Weights of a small model that answers yes/no questions on an image's attributes: fusion encoder activation gelu, 195000 training examples.
Rows from block 5 of the fusion encoder, named by matrix and row number. Rows with one number belong to one attention dimension. Each number is 500 + 50 x the weight over its row's rms, rounded and kept within 0 to 999. All counts start at 0. Numbers have three digits each.
# v: cross-attention value (fusion_encoder.blocks.5.cross_attn.v.weight, 192x272), inputs 55-109
# proj: cross-attention output (fusion_encoder.blocks.5.cross_attn.proj.weight, 192x192, transposed), outputs 64-127
v.31:424577534524512504481436472521534526451544503517406476433442661479383500378527499628482433598529435424412454451534513454486466520515592570467412550423542521437532542
proj.31:550486470543434434521421488435567437475581463477545442402545462525448604432461439479442456484449467469535479446435445385433542483519476549492544418492534517529448456509522526483453441533464454
v.32:441478431629607423429505567576521550498482606386502464575525503473445473649523457559470492509602475484454405541404523513434551540567505569398569499560530489594570504
proj.32:472422550414504458581520481385493538459531541453527532553505483499508540462534400451559485465471457488519520527420618590454471550572449473518446490471476445574502494563546540461466613621597468
v.33:488476489554569525442477503541405544451513425528485549515570452375555523508441527483491546538492528460458564479478544499480492536539485435462479461477414507490551542
proj.33:497503556500588453487497460402573466524523554574486495528536534470506404555503420475398530457552555519510551489502546537499450476477512512469452447540480472558562495486518451453496485456465541
v.34:537437573476432535531431494442473432486550411528495436515529478508551476391461516498482466497501562542498539417532489507468554538501479540499494492547508570510395438
proj.34:437471469506509533490518546485469513478600510500539454550557482525558440572448515499635541462492431571535514547480397498555483494531504492466477489502497576512489471539441459508411447538550542
v.35:543570598449507476476575428485569462532504441495482587516458498513496563453495470452427533385480525448403558492570446398454448528595430596459503430520499472448469484
proj.35:511496467473524400535591524537433547376539414476462469485456556469561497500468534568433492589515514436567558542447498537529495487507549497451544507437491556441541612544462575565534477507521489
v.36:506565474469570444452470427597518595483491504472562452427413528515476359534584444455497463483581437455540477514504506522427437634464435431466562562525603533503479502
proj.36:434490449477478526482492361437558491509529617463581550484535508474482540498541503560628519624521470407461517441516498547499466597508570530410487547514520609497444508488465505582478491521517510
v.37:474484461455458625515517500443511456519490599483521512436524438497511471543452463542573516424500422430506495626476483527508471427530451477552538529582554551438451480
proj.37:519524486510449498593505456462412494536481471482520537516514465402481523453460474514569471520470453454431484475538452580460483438498479472499510560521563391509460512477490586518394601594511528
v.38:520507500459400510581468553447507466528460449533419501425531494502600516486444502508549494474389460530507544482434384517374475490458513587554433634542514544492548489
proj.38:525495514534557458641474422525494484422504473431489494554531547582542454449464534449539501499466489511493420499477478516495573461470519466427475462515560576481473490518547486464573441458461480
v.39:524550532385528554480486402481487472485526468557448535579514541487541533486432462467490528519574395463531568628510474428435485605572551527530484467507526529544601496
proj.39:464468552488571584518472505452495490419515506416561440516458558537443414468432519425396494417547478452544518561529397533500476496522501462452443539390530532369543528496511503602552372427391550
v.40:503503481519534491445550485554573525519523457466515397517436559428457441517441573556534608502455552500512492487541520573466521553520568556565518372523598358527471442
proj.40:502480390524555497446395505602542502530432522467544473555461514534472464546553446403445450550519515402547498505602512413509515434533470485500488531559381472530560562569496465527624456484508561
v.41:616481561500536464460508408576351567451474577554411515473387538574570501523568461363462424536520461514499435536552531485485510510488458481474485513534522596458439584
proj.41:477496537530475537521517456470493499623452516548521457514478486578521465471528407580464527464488403516532511519536546605478585448468513552483412482526430466501477524517547574593575468531374458
v.42:528486506482572452541555596510555526497368443499441609514474527507486584506406489512492478522553559488500575556494489487458505432480537431453524389493551413581594560
proj.42:493494485543454385495503435461444448570499487473551461461415455484441452525425483566460485551522459444505540474568523564514468556491526472537531474515476540557436542471477486402551583426488353
v.43:491514604421524490517450470542480445457436492499514465466404531549558549509496472549567390491496546493422383532499498535475476580465619489474520548470441427543439474
proj.43:489483475366564498601509590476389489519557571467569417556471584511507463426487475516475500512483566495484498484506517365505482601487465584533455535629520522484467526464482493458537517532511496
v.44:465429480541528447531533501496446449507464453465591503521452535474599569434503459580501451485494483464566533520475503387527519426579539527450484585398594520402395468
proj.44:437538545463509489528525583573489572510480497592550516476485519448552633525494473558506470501526514510435530516382498383439489396543428516547551510605501583669485582485460510444515460480456432
v.45:469517546479497472508477432520518405540467474478458528472548508539499514462448404524480452376464479512555488466503420509454488454587479521506538607440407670487597585
proj.45:381515542461546441586455519506519513516619465499502477474476534502510360564495570484571489473450448494441568454395464552499421529465493515496530566479497444452515459467560458443500492426496467
v.46:447514509542445480474476518447507437538584400516422454512556518526484559532526485511575459455470499451421470520549549497434494581531511530551598505437526557511443503
proj.46:546466481481565497452441553504431484435468435511529439522424580483553458496570529487521512527544578429500566530517594453499518527650458443447643446492504481415589457525419425549486512543468486
v.47:519509576550546558564536511507465408523486409599529523497471505404490585521455540523532479394564545520478546489520449448506508582452478495431524606497553508525491485
proj.47:448496629622498403499523485505518464573576529563445531552536535551467496533438486555479480504531495450460526537563443435559514587504476466549593581482620459574510468483455531502530464351480514
v.48:608500514520451529522462482464504459500496524530505443399522602570434540442523542529537445389585469570497467468500517463468553528513416460506399449453474388511548520
proj.48:466562492517510537517652601516614535570446525487472485486533402498557540478547454560455407554490554514478449465442475517532499554489468531482483478631534498557458508540588531429541438436449488
v.49:527516409423536565537525533509460502424479456447471581465532476447585597506461488537491489536646586463474562509437498575495540451447536514517421596618507538593481406
proj.49:522570482453414496562515468396409507542401520490502578514506556510485521521561544577508479513528498496531468436553458470462497563477444517513561519498585489483463442507456538497546428534472455
v.50:499490561520512439482525535419465555581465517431492534443506630561515506479530498490531503495401437474556434525505524490479549431514490504538507498466465557516517517
proj.50:494499552591479576481584569551584552475626570459501459596544456463536474505453543505389380542563506497544442575480521544511495434493550548375428494494541496536523457536513434504512486500470474
v.51:459461554414557406606502531513484468480509406585390470528604304532486427494468499540536504566444467482535464397563565465582464449533537428445506457513487605449512518
proj.51:512546529437543486559492532490453501451512438492474497495469526547468508525455553523533522485540437570496456418529446560516513502500546545509616502472521442500486469457558583584398557524553533
v.52:540541416531494431470512615532489482503537537451463482455432508421557594385542462433517574541503432501398583488440467486522499490526412541435507450505558436562434572
proj.52:534454513501522529525528530546540528516559561523561480561514509533490497507412513479565536545458493443501464507486476577562502554489482479451373505507431432576521486502398361512445458457521537
v.53:512423668484620481454377492478508549481498564529569452477493530582410471472582515549595594460523470460571452532423609465397451478548370453588456417427446490403525551
proj.53:532489524501500505463435520472533504510430558536571500569493420421609509563495484407431411463544512471496511529567611546456534551471482522436492428438437543540489512495472488470520515434462543
v.54:472568414548460556505488553467449394411556466452417508561472466446524530507449498497528463501525638561477531477492533560535530554537502539435515495466500485533434520
proj.54:534467450448520550455476513480560473479496509489519538498451524494409491494495536509490574533574514477457460495581521408495548480588521412556587549487435588448445541446423509420451504414495394
v.55:446476403488487573490518509520523359501494541517480488489538554495532504468526473512567441465442563507523590426504486444460617551494564497625417508575430474438516524
proj.55:449477503479470525493446462448468515573570469420569461512516545477437455505576467410545578512437535442464565581494440471473500472447524539517463458466411519542485514478431532468484438384527505
v.56:481448577464647537410559531437454566560473471516523421497586408587404582448473501517572467448488536472466539509457499530551473480488554544505501528468532571487520445
proj.56:574520500488393563534522496563514553525420555457436569485436502652578575436508405432508418501490489443465461473508485436495509531489439477641474429537542489547423537594538532499558471473422476
v.57:450511444516525537487444632487445532417437404525534485557503437460576486513409460476437569502487532454534636517448470595466472452448472525560512486505538477524520530
proj.57:620456462443490556534423472596437502561499540512597477538573515494448471469494489400631611538499474543547470657495488496516523492448498482483495462521513545506519464595454530585521575469477436
v.58:562487546471465571462490466440521513497448464589603505499490526600475409536570540551591491401488584569492481423527517446445483567523473443553512576398514389414470473
proj.58:483518473584472433564429531476518574534464562487440488482437471548556535538566532507574468529380509495520447517631484422527511578522519511514515429471597513588466494566529505452501510411448555
v.59:433476431467456595524503429395401597500387441621523581559558472557501473640476463489550480407517540543510436487584511566498429451548578494565435535515485587502553441
proj.59:410513608445481616465435458461503520493517496570463563567483533513494432556505524477545544450503470483438466515606522459503544519438432450615566570465494551474489382465532538514526545586466433
v.60:591436478424494453547448552548468610459336467593458623536491435447455534486474529494466541519532531475483600485652494565478450463489485536452463526464558433536492428
proj.60:521538513560449506478385552490414488430517522491513440472503531598444530500423595449400500543414493550496550501469479438454543373463454559492521436484448548505511571548556487377485577491493488
v.61:519541423442525436518522591443645493610542477543479526490549350431520498448533499600566525471420514554581543604512512486533470495623505435487516505480532558508383504
proj.61:547452564428557550513378525512507489419418513492510460404427523445441562532478538463526537463419528496541506462500555443470557487584493487524447472596485349464522442507471545463551527445581473
v.62:451486552553534595470514505471542511467599471470491391557525488487565447561542478520601488532517520529523444494502552517518460460434489441531461480511492559522498466
proj.62:399456505542577569544549494438462459477471561467504567522466558483541392469502455536467457450478540519445506473442486511435486447545491555500497494508432413508424551514554400456529468520540543
v.63:591550541589452506501525552502493367508459476366476571513495647467599499498415524370474481513575428525482454538509533500543581475564460484578562516548422470517507592
proj.63:477474477533581459575533468533579541530553480558515581461451488499376435514558457513475550477549542479497481553460480588540529551561554486499456527533528431440551575534426516561523457554497489
v.64:528503502540470473559504507519361456465432490431583475516538483491561458542482532500498419511453436512465558478484437542488453532457550511471475556594506579504403593
proj.64:455475569582514507457593469410559455553528539436514463434448551479492518456566506452471514504495608503512497552447462453400479563510493536516483504527438512505503544500570552419517457464489479
v.65:428391478523574461446459494511539369463521416334582486449445470593487502573454550575540426477464523552563427417438575482485588499497555467494520480498578534487439494
proj.65:544585460394492551558532488460489530495490495374518569467461581485435503546537482409516530417521456533524349435560381428441447483609418626507530520444425419538496542536536545550537468464557514
v.66:468479433483516458460515546440444492473485580533408535471564479538537472530401489567432554434559420488473569490539493541429465503486396468542498547483338503519541455
proj.66:448469511532504513586488489487470475580473483494493483553484437522497547472477502464445517513486501472485503469532438589544466562379504508472438490469450548465484525610604596485495526484437522
v.67:546502581533555492420399478473494454529512471567462535499467454476403429550555506442510553479468534437542561502530546529432459468547370438493447529437460468493523471
proj.67:504445449532527486521528461540508559437432545610497525495499429426479528579512571452425550589487613500502442466483498576510502565508527487424524518446523484467424402526472518435508478492554505
v.68:501488468441522530446477548503451573604446438534463532552505485468407483524578506478557506447499412410526524538508491479537547490489532493456489502531510548520559539
proj.68:544504452587502551483471547512543499503494509469515523419467474434486532404462480540542567590546465508517535476454589465484500417483475477454435480508605434580556521480553568501384574518499539
v.69:521576476502506562564540463548547543462541536398520434523514480371601458544496537499495462530482506405479556516507503517534459532450402535394473552554471506430498481
proj.69:432523549468473498481599439422511490534461526529453505532612469457466517422563617524514358545545571481490389495492574459452558516548548474529524496494544516505464475497597538518587496495548512
v.70:576463447460456469453462546489546524498499505553464548461502533568496518474506412508437543553517470504494640514447517510506423542542503475488522465454393558441605500
proj.70:467511541568627463460469481376507562527480472398476566405468416489521518496475508550432540514483461446482520600451508552443396614474461410532570542546477525460495482530457486446450435491515401
v.71:545532485418470470510525496476557491489499511477500523406585466484485521471475499480423520534441494563480518426464503528534403424418410540535434546523451436448543513
proj.71:357498446524584508459458456474422547452548499421525558470461445533509525444490549440484461508484497514409473483547470493471529546530471495328549514466482563444495536436445500484524399565560465
v.72:337494534513531573592514490504409482457446385440633497526334485535446499460584549517544437509599480446523387515469488513523538568563579513600534443505465516503494507
proj.72:445552525433386399548468538488587466428521405474585446529498589411505511548504430520555593539428537521467569369435399399569479517527483497419494529544497493459442465542464564535506511520534567
v.73:462490550617485469439506470484558555659468444534456522449533575442470518468513481536496443500482583448502383515583474448500567525498531561516507597455539524524502599
proj.73:625537471473546612539549507499464477479485579580538559528499511411437582486558584569583606489460396518512522503479543435478459454542472493497525561452448461554554440559541579486536442498488463
v.74:632551474451420496498516590539423538462522680556413510486630440498594553520500492511442510526423377504536593539527511553496495470501412549460442527517507540563542486
proj.74:479484526583459469482473466422490410508569467454493477462486435505614590505530518456479396463569532453454598503493487520547502477468507535529541531541555585567534482568496497485486508555518506
v.75:585517495512541470558438504420489451413431584517461471488669471582603495517460541566547448560448520524469577473564454595459502456453442572437443454519503460420562410
proj.75:476445495500514541546500550459483453508515415462467492529523465451539535511541602476379405544531598483454456544467454496583480557534513548409501505494541455645494547554447519482534497540579539
v.76:467407480518479549464481548472454533549437430523520524543392458520469505531503562476519560469513586569503555420514498486517506589517553434524506509471516521506505574
proj.76:522482468510540544503482430549456556569472517463548530497442525448507506571486503476577619391438459544452501501539453470572497471480448460571503451398531527489488442529372570422483442428478550
v.77:474536481507451494552500502458522561481534556452526510574518380426514550504553486520471548460554440505617500525480546483499491530489481516497505518490499514445478549
proj.77:563552554595486559472439487461386497539434534464496488448423498468580546483463537493385464525488419416377528613561445570537527504552495424514521531411561466508466539509549474560512461459595493
v.78:436481457520478578579535563473505576440511400471517471515437483531514576443563544530515458403476561515485400451513566543554604560440573535627539509567560505469607536
proj.78:516494476452465467465499533532412460504453492516550487494502513537580455471592412539523541507510483503486520560483512501501468557392412416448596522507507497532504534529475476462596536498476478
v.79:541510493474439531531468609429481475493516514571504486464427494460489461470538479532505516534548500343596601527557509497494502503441495501504457365538512498559570592
proj.79:495489447559487547537457459508549409602465542496498511574507519523601505527543490492432521433513514524521509428503443570617480418463444382544423445443488468445521575453556503520428500471441572
v.80:481525479538552593487554623531549494592579548489472455514502492499516523468481419528512487436493510476462548612547474545564468468606547558515518512516528487531464444
proj.80:493471529455444553528514492543525555452554509560501508504553515515496554545529518549477412510524482520536483499492483509609482429510446441523375490520436516526504572604537513384449398455501472
v.81:492412495538460462538411547521575556422504518487456521558532533511518453518473536390420510462528443507477508465487542452589488473508452461494445547469467414471497434
proj.81:517485514583512456499520505512458438553470566484531514617525486491476528514588468478534519493525588550634499519454607529534452537480536532445440485496457400579413472568442459456408536483462533
v.82:473587458530607588445447508534491554524521477568511482514398497525631492553469476570483462448499524452488547572559483497536510445531503487503534528511447666567508597
proj.82:424492479473525576477515518535545536528571499474558521508513465457498520454554460501536522482496384485505505479555393543453467521484513439495400536517487519535505501485634477515547491445558537
v.83:592430463538501438528503507538481476457484471537545481522457492420514469493448504425526560540565468524472483396445492498494567505469507456525520489460437502493507444
proj.83:509386472539547341461518457407518514547471506506497529513460405603412532473472518535521522614515508483519544582544424428566425553491521493494548546526478528590438494476443534448495536537430452
v.84:471439537561524475495439546492551413443499525400499332511549503498418518456563545397514490564511584482521504444446544566475470556474447519506520487550409462589523457
proj.84:458452532479541506519482487524514476486420610546527476500493465516558592568432517446439473541520642559552576524469527453446536447478485524416533556548389556563386531490403429490523482531530586
v.85:498399449550351544450452483463533472384559487576487417559516474504540489433525488490505450500437461541480487482490527456509535516487452508492433423522412530554451505
proj.85:498462530568511417495546537499453630569404509451561497428565467531491472478485452479600513539579549458592589473547592451411477547555570524410503510467461452487489478513439507535462473430551511
v.86:468472554461494481459493413561599497516553398477557437425507443533457460565497496478518552413510556541459476499464467429515443444570402547537614455539525565430463439
proj.86:501535531415606446459458448546488451481466520537542422481513497459479496508529494444551500450486422507578530413542505462565460581434506508523434453386487431503551478559619525587622527472513451
v.87:511585432481510463475535516499544408481532452426534558578511485503559514495538567487556497525506491471477425467487517505516461541580573542478522522497498390567481415
proj.87:453533504555542510550546508454527579436538581616450501454499586485374423574456514559511517531463486523530507480423440402491499489458457515539514549519542514504476491507436536453565543462532454
v.88:511508562481534430607459457556571547462446544554526493518479511546601595498465474560507479576480581392586473498532510472482480418561490523496506581498451489550486452
proj.88:559494602471450366488482412512401477425475469475454498577444451556563484536545471498553466498480551486498478567506450535521514498482487481558412532501540587598514506593453523418552481557446466
v.89:536486537558553517446482419572483526517437468521453467576598497484478527475548471501533547500431519420560464447421532505492517526518435518453486516581499490522503439
proj.89:450465547474517415492537446496475433398523484508458526537469517503459496545433480460452454498470555464530532494465509473461462471561435485457435483497414561555484480517504449510489412470457493
v.90:495503470538467499501588541515534437442506629522565427470504497471505486553517524571517512525544497483560465533473446537486477468482523456570518453413455464598501404
proj.90:509457568486525443505517419472477568446454494583455526563479479463445537580379492506544438471467570468499467481510454438586575469503568456542464561572451473602529406511331502478441484396480564
v.91:470551469525593562466449622424523504585524482492508349500492506568591553608498485498526552564483517483460515658506500465480555455524465486522547521464538539502432514
proj.91:439525501453461524568519530605454599548438447578557488541462467463427508458632504408590491471417478541531519574480465554540499455506477492513436518464453561542586426602478468480467415483516502
v.92:596516486509510517522499497458542487513475517560532601457492484473537503472478488484525431463533531567431404655453479537510594465467449542477490542440535515443544419
proj.92:394556515527487455472466559581483490471536523500542511446468484490439454507594539567541487470511363501495494485494473560468547471476508562509443541497482548425504552500533682400478486576525584
v.93:449524466552394505567539448507456499509375430550497488505494496585517472503460527455478445548519555533497499426509545432530567527522568523609489470489531637456577547
proj.93:548467479463467485448522536515528463457453444368452573518460458470485467530463453587473520487457500435404485440518460470454512483527535472510595481505531475357483555416557489409467645515467533
v.94:559516576483542481489502508567503563502471578489494517561426389529443484401542526476508488547579439523475518327457470591408481570480480433487504443516457542464631537
proj.94:573509471476516439468456551421552507575519520432477537447500488567502481561365493536405510535510503482571518577448534529511478476497556516546658528473604570456359531502577493435502602506424569
v.95:527574538464491461608538573492457532541534472452501493570433391542591578502527513592506439503432559512469529469474473514520455519508399490498559448478534478538564577
proj.95:458450484512532513574490488553458512657586422445500576445491530498506507503450440565425478568534443481416504508465440443531491449513539526486516522484580494461502414482513481427474527485486565
v.96:549463369542569525530548528522534382497503593577483497437554499463486496476451445565508449431587548487423542536473488536564390470451470437466428564427479513478511599
proj.96:468468492469433551559515519580573459459372508566507526423537480479464492580553413533504452505553531444431466498520449593582572489532543525562438485535491436503446479486616429539534519458474620
v.97:535452429514507574513473554523521527450459487484560495499385434381504482559499599565437492574563547423516497488567447506490554465532505549542519601546484445425525515
proj.97:454495472445434578497495525598466495483546475434553516496522445481531496438425500436484510511454549468535490344467532421505447532501500554470469513555569559520406463464553485484536465451481565
v.98:468570402543431430389480542505503522603583447444505467541509526590579538455440512419466590509502478555509502439555559525495515559551412394464425448529565537457436450
proj.98:544476476540659465443496526396439527604545529561443533471483492452509467500502490466539580492432512457409434541487481560566486528446461401515613472501458466449483495433470509485532536460487438
v.99:470559549507487612500498507517494575473505571497582396522502483472529537510538435462432533433521507464470500452508444470529488513515543492470551549640566508542507560
proj.99:448513526478475447456471483390568515488529369457559546515547501477523528564502431459532464547454580439482578548467498485504564433597536446527447400473568536511444522376436452479458499398561616
v.100:497515552472527543456463551538530485560500449457508544612511433504485622492431481532360613444518511469524513469468457500414569568525502460408467378513488571574551539
proj.100:589512565464550450467443545378454400497426512497507434495461463537532399520474484593519462431510480516503490485483573569486470497537547483504482462518395435445501501458592535449462557466559494
v.101:530495494474479472503479540620511475490524479449507507450450574537494490488529386461457546555602425495429565538548585569419455460460454502514389489546537413420401579
proj.101:477477516532562459462533595513538597489442438601440492483451518531406571467474475506530481525430485486511484642503490531498469454465434510495552562436489531447583425542479545537507510490478452
v.102:453494509542457507490499498456493596439424451529492529554612447511490578506493633507463531429517516469531436449602469564469524533470525562536505478413509459502482456
proj.102:486461494509614511562448534507472516455430501542534452478586458518611468408465390454529454517438493489499446495502438430497556597504481604484544469581539530494466456531478471502432450492567561
v.103:599524557484476456516473407471480560588437477481430496500501491478504409426476518367470550505465443516564459542467546532593533446509478532535548457396492535444607460
proj.103:531552491510534483583482482435499459442491520461502538541570491526457573520515535467574525406526460451461502458505519498486428534439540592524488538478662589524518576491482528581574505536500452
v.104:512584392453442450556533519515502474452481413415459635504553519432450535468497530457451560475505482545461506596477555558457447426477448554498453552541512488386465544
proj.104:450540474492508520471498537462496547503495532575531569521501492505493603461468459524470494510488499598466458518602492567540495527485462527467580627443547517485547488507504528535549492550508459
v.105:536495493521521461488473516559514396489524466426556570540514458523519608436551445549537533530421509503554593474460518475496559459519511467503497401526487436492512543
proj.105:451481469538586483517448446556552521411560497523548466422515491463420411515449485503481538561507420417500521495484508485563485438477498478478467539528483522553520486515416434543420565478503581
v.106:434481549491479574446449497575486525530551559570528366574506541512518494543534427494493459476530511543425539550509488419505417423496566453478427502480453429494466502
proj.106:429450536543419577492527497629585516516513606503494524564465498433425533551575491515389490446443676534469542523549476466482473470494505490477395540509450502527504485604486490472511496452507432
v.107:446491545490476496425453550558490550473522462471558484445508523467552547459451525531426508531483491565475488486529457451613555494578549462455472597561572464481462535
proj.107:512486452383510527432518573486464528458437438494531597486540440532506535430521549461540445508477467568536527405443520498544504537549506560512525474511427510621408522426446472587459532493504477
v.108:487539550417538505501472565460450465504563570409531484549532570489545620459544439526446550485569553450504483531437544453441439518466503495474445562493542508449552652
proj.108:561476499505553489538524533501581583477460550607547516418461541438438436540531517458486443502556562474515545531477558423482486478487515506609494582437487555551537487447472436557473549532500506
v.109:489527585453445414414485485560506527506481466426519551464510495460566563519568490501443559447542556491494499443546468475456518515480447518550572483478484438547500435
proj.109:488500533420557450438522421458492479532491491447427456535515550408516386526537446466495505505495535489372429460471554485418485474431574496446494485552539563538522454437573491441530504514478402
v.110:547485484500548519516439637524487454458362537444476519553522599453463544509424442547489562497594527566476585595490518472532445574488592475467452532515583416431549577
proj.110:528480444430459545534547470467536515487519596509506537548542479510505505429469509464499474493452486546514505376521541338463382496521475484546460470556524512556435351543504474498520533500519481
v.111:500564586483429388459535392471512594543626535422438520477487587540539539449476479467558488528388472450569385511573595576489541533536504465522504427522516509470499562
proj.111:567489473528554495459596496522430546509510557488402586465539608551556503544486400481536505442441508574506573554488464543564482428520495538636453426506452523473458478447493608466590562503491523
v.112:487450366507481431424502533586453409523529497592529520483524523551531440504481531518510453482511515481517541505632424552567493540493497488447436505588404380475510474
proj.112:535513542552476432454475531541477554578555467547505503550509487409445545590537511532491488465545464516451493440565575535363418539538535504497384417473551451500524456487509511363510540340450554
v.113:461491510432479433503440563515498518503527522488592506551448463537548505504457470453537540530495434504493508493533540521551516481391564469498551555502481517437420541
proj.113:420473481539466518490557504545433510472484409449555523416545518504459503493471470462516487511487538506435423567505489467506496493480519500552505501509638432510505455517441505468515524506424474
v.114:531453463526394512404495510462515560528498459507523443458473482561535462561562517465466420489474520518421489548431484492542578525435482479451509426550477495541465471
proj.114:561501551444485510439492509518578588538526470533497525499547480497474407493576526503514603479470505573556486433500550554506524624510499564481560406548400506443558572572511529449472602489577499
v.115:484486481476470533545519448541476502414466499510548491435451419478481439545473636504497438520560408555454546549541525456450472425477516503568439469504489455479533488
proj.115:480456478428457539515522543555524469530528478590533466443492538455548531562529424548555425446471369538528485448560482492438483527566443486554453466438434534485487473474435546489504498521475501
v.116:499490584488522528535429451494471476607478461428532464514437509412412419647481524491531568508524486436473513489464477492388510543487475519490506490512477515523535506
proj.116:404530602534513514428488455570438564432541464501514479551487507449524461503538514402524507497462499576519542503507407551505506425513470483480467448490450539455502509565613563504510454583536511
v.117:454481520465516479441522367493480559521482513441460501455522500523480652532515444431448428621505515542513418450522530518468505499541554529481524468526509521420465424
proj.117:478511450535611582415522484452534509522434494387444449509498557554478420505585461542467565555495485503552502543518530481473554460462454470510480535497459524595562548503493465571473476480525414
v.118:510530493524502517431513652500469449407481613526538628502479469583469446524550568478526482409434559520481446526476452422596513449550479567414504554477462457555472524
proj.118:551585486521497386531467535446523486549483485362491614458529447551610550461505576483504504536535510493529561479536462563511471528531442598435519477614502364505499571454474494447488563469548498
v.119:431517420562496587536494531513490468568471309505550537528495493485536486444515442549520465432449555503525478438507542596567504461515563411457453466469397534478545542
proj.119:499454513521397522563502476466440493433407514491514503452518524414494440495550485513546428450557497421408394432514481464497522555528531501527530541527513495539543526457432452456480419478511563
v.120:482484479514499464446470466452528496517505567469460555501581377600531517578435512486587619459566612441556493538566481463530510442478482571557528520552513490525433506
proj.120:554483430520554470567479504469520480450456534431539508479514456570509521538511452459501545575550535457522480477505583508441462463416518449448512471552435383496565522475581564518572471549504479
v.121:471490432467457391438541510474472479544611380600600446543513548479534521558463520514526399577576492551401428490448420553423432523591493549473565588566480475436488485
proj.121:588480494473466521550534473461517501461517567515525487456504510551432478584506493423496563547472475595503435480536443582498511471560568497465570496446559587427517510418483469442590439537469552
v.122:433547517561565468515522531455486477581473539387428445490572498552527496492541484540470447582525532396561515504535528526441620497570531517466466502498552444547388461
proj.122:566482465453527442433451552466513553503502486365455427532546431511518467536482538491500491522549555536553512503504575500492494435429548494433517522463367510507509508566418570463485585481551446
v.123:445450603473482409477479434427591568596535477521519405471479567464524488518487396570538491521512538517534397615506453516476545491522508559496557569540480579431485420
proj.123:532466462465553458459521452527513487381445506432478522507472510488473511393432464458378553556536459494495511466493488436514534470460518514474549499577467454523513584487546496445456493585420413
v.124:457400633519485494461484545565494484510542562547444576448494373533493414541486504450605435486494548525527505549502501472488492517518480541516532470511521487500484544
proj.124:386504508486557486411583527621610464428463536584436459444509497537550572456434510514369486483496478481492531445471523479483551447449524589527488470466473380470520543530472516446456557480456564
v.125:470481474556436477465473465493474557509473483526483497521467440556510518446528537579570484525529503547575549609524448546506507603483548517521570524454473452487495585
proj.125:483481468450503468447445562519572541629450568440608497494444492421560438527433561569430478571403488450445585533514518451507485488470595449539459480550503484537491402526531423477464532405425534
v.126:527467496520414520495458524498471449472492549620463516482506534469512508393545450494562458426408458539550389440450618536561515467524472553574517462542506438509488476
proj.126:505461565505524505465482538614481443495530479419515376484490514507529593440535449513452431540461531550572556619544568436569526528460542508557458430483557464506483440419429547564530525586513515
v.127:580640476518475476507474435615556446487489586544556598445499504566546469469505444476479547532447437468523488498419480509565431560497504490514493438500453433533499525
proj.127:506481480488503475417624516548496560495517500549534488445517514441505568469518512514536480466475578586475462564492519543547405551526620452436464603565506548583403534520606601533495513411456501
v.128:554469511408542520475470527473538472571541492477503481530484481418482471459551463562535507408508474521406476537530499563555464491576496552534482566496504538509565449
proj.128:528541437426532480536474520599525506428518461556492491542517520511431465488490550445478484480574477518534585446448423598523501505494462449437556527519572546503458526486505533522580505533496490
v.129:465498498427524557473457483513449468589568533602491437538454505609480516389491424439505521451484563457483542569530503482540521485534533456525491451473522514553558527
proj.129:522455474539442526541423468490490504514565575492513436472455545555534537554448504531525543519444503521514487490551487489436583465453552528459442486600424369531466530513443524554491561463384472
v.130:473437518477509516508412542528379464495557574537514460573460366503374529517520382509519436504539477397440643501518477521539403531443458418542514544516438450513599585
proj.130:500432572530450527536475525481509468521500531562583471549542571520501501534540445412487510531549426534502454530568464578482568425555453463484420510554514394462507543496474454519492499479536437
v.131:553516500455490456533558462544373463518444464437511588376369575524450566485432545418516416557502516514553529457480509537504536479451555494405552504546442482448463508
proj.131:451544570505491449521518456492577513552521535535494482391472497504518399458531494512468461508490383506580507505563514465524492559431426597527441486537464521620482550463531513477513468538456576
v.132:452453458433534476558491534419535476513500495522465472461514360505567531530458369438485449523526548535515539394485445460531514424537471488551454484506418541577443548
proj.132:427530506473475557542508466501585480419457418533499514484452477502547409527578571535366478490447521493500487519442446563457464421467499472563482492520433508545477554530585424480538440439542505
v.133:502500482478459486448569517522486439642535543449516558502487568558520350470508413545517571419501559468524554478415507540545478575546521498564544551467522507513542468
proj.133:520485427503473516449435424513524595593507541513523566553491517470590508503498516415564479513533499486500486502397661498538467480563538420497487500530504530528585540505500535455500592543575495
v.134:511514478502573540487490440496573486491572444497472475515502457503379543481372466511550529445512453484474426472522505540505480483570508399502428387467502463517512457
proj.134:529522578467589573480502478534487507533526502499583458475492495476546519527615529499423529519520639521481533437498528376449457480526463533500468467534423507499556519422526493487512485513566515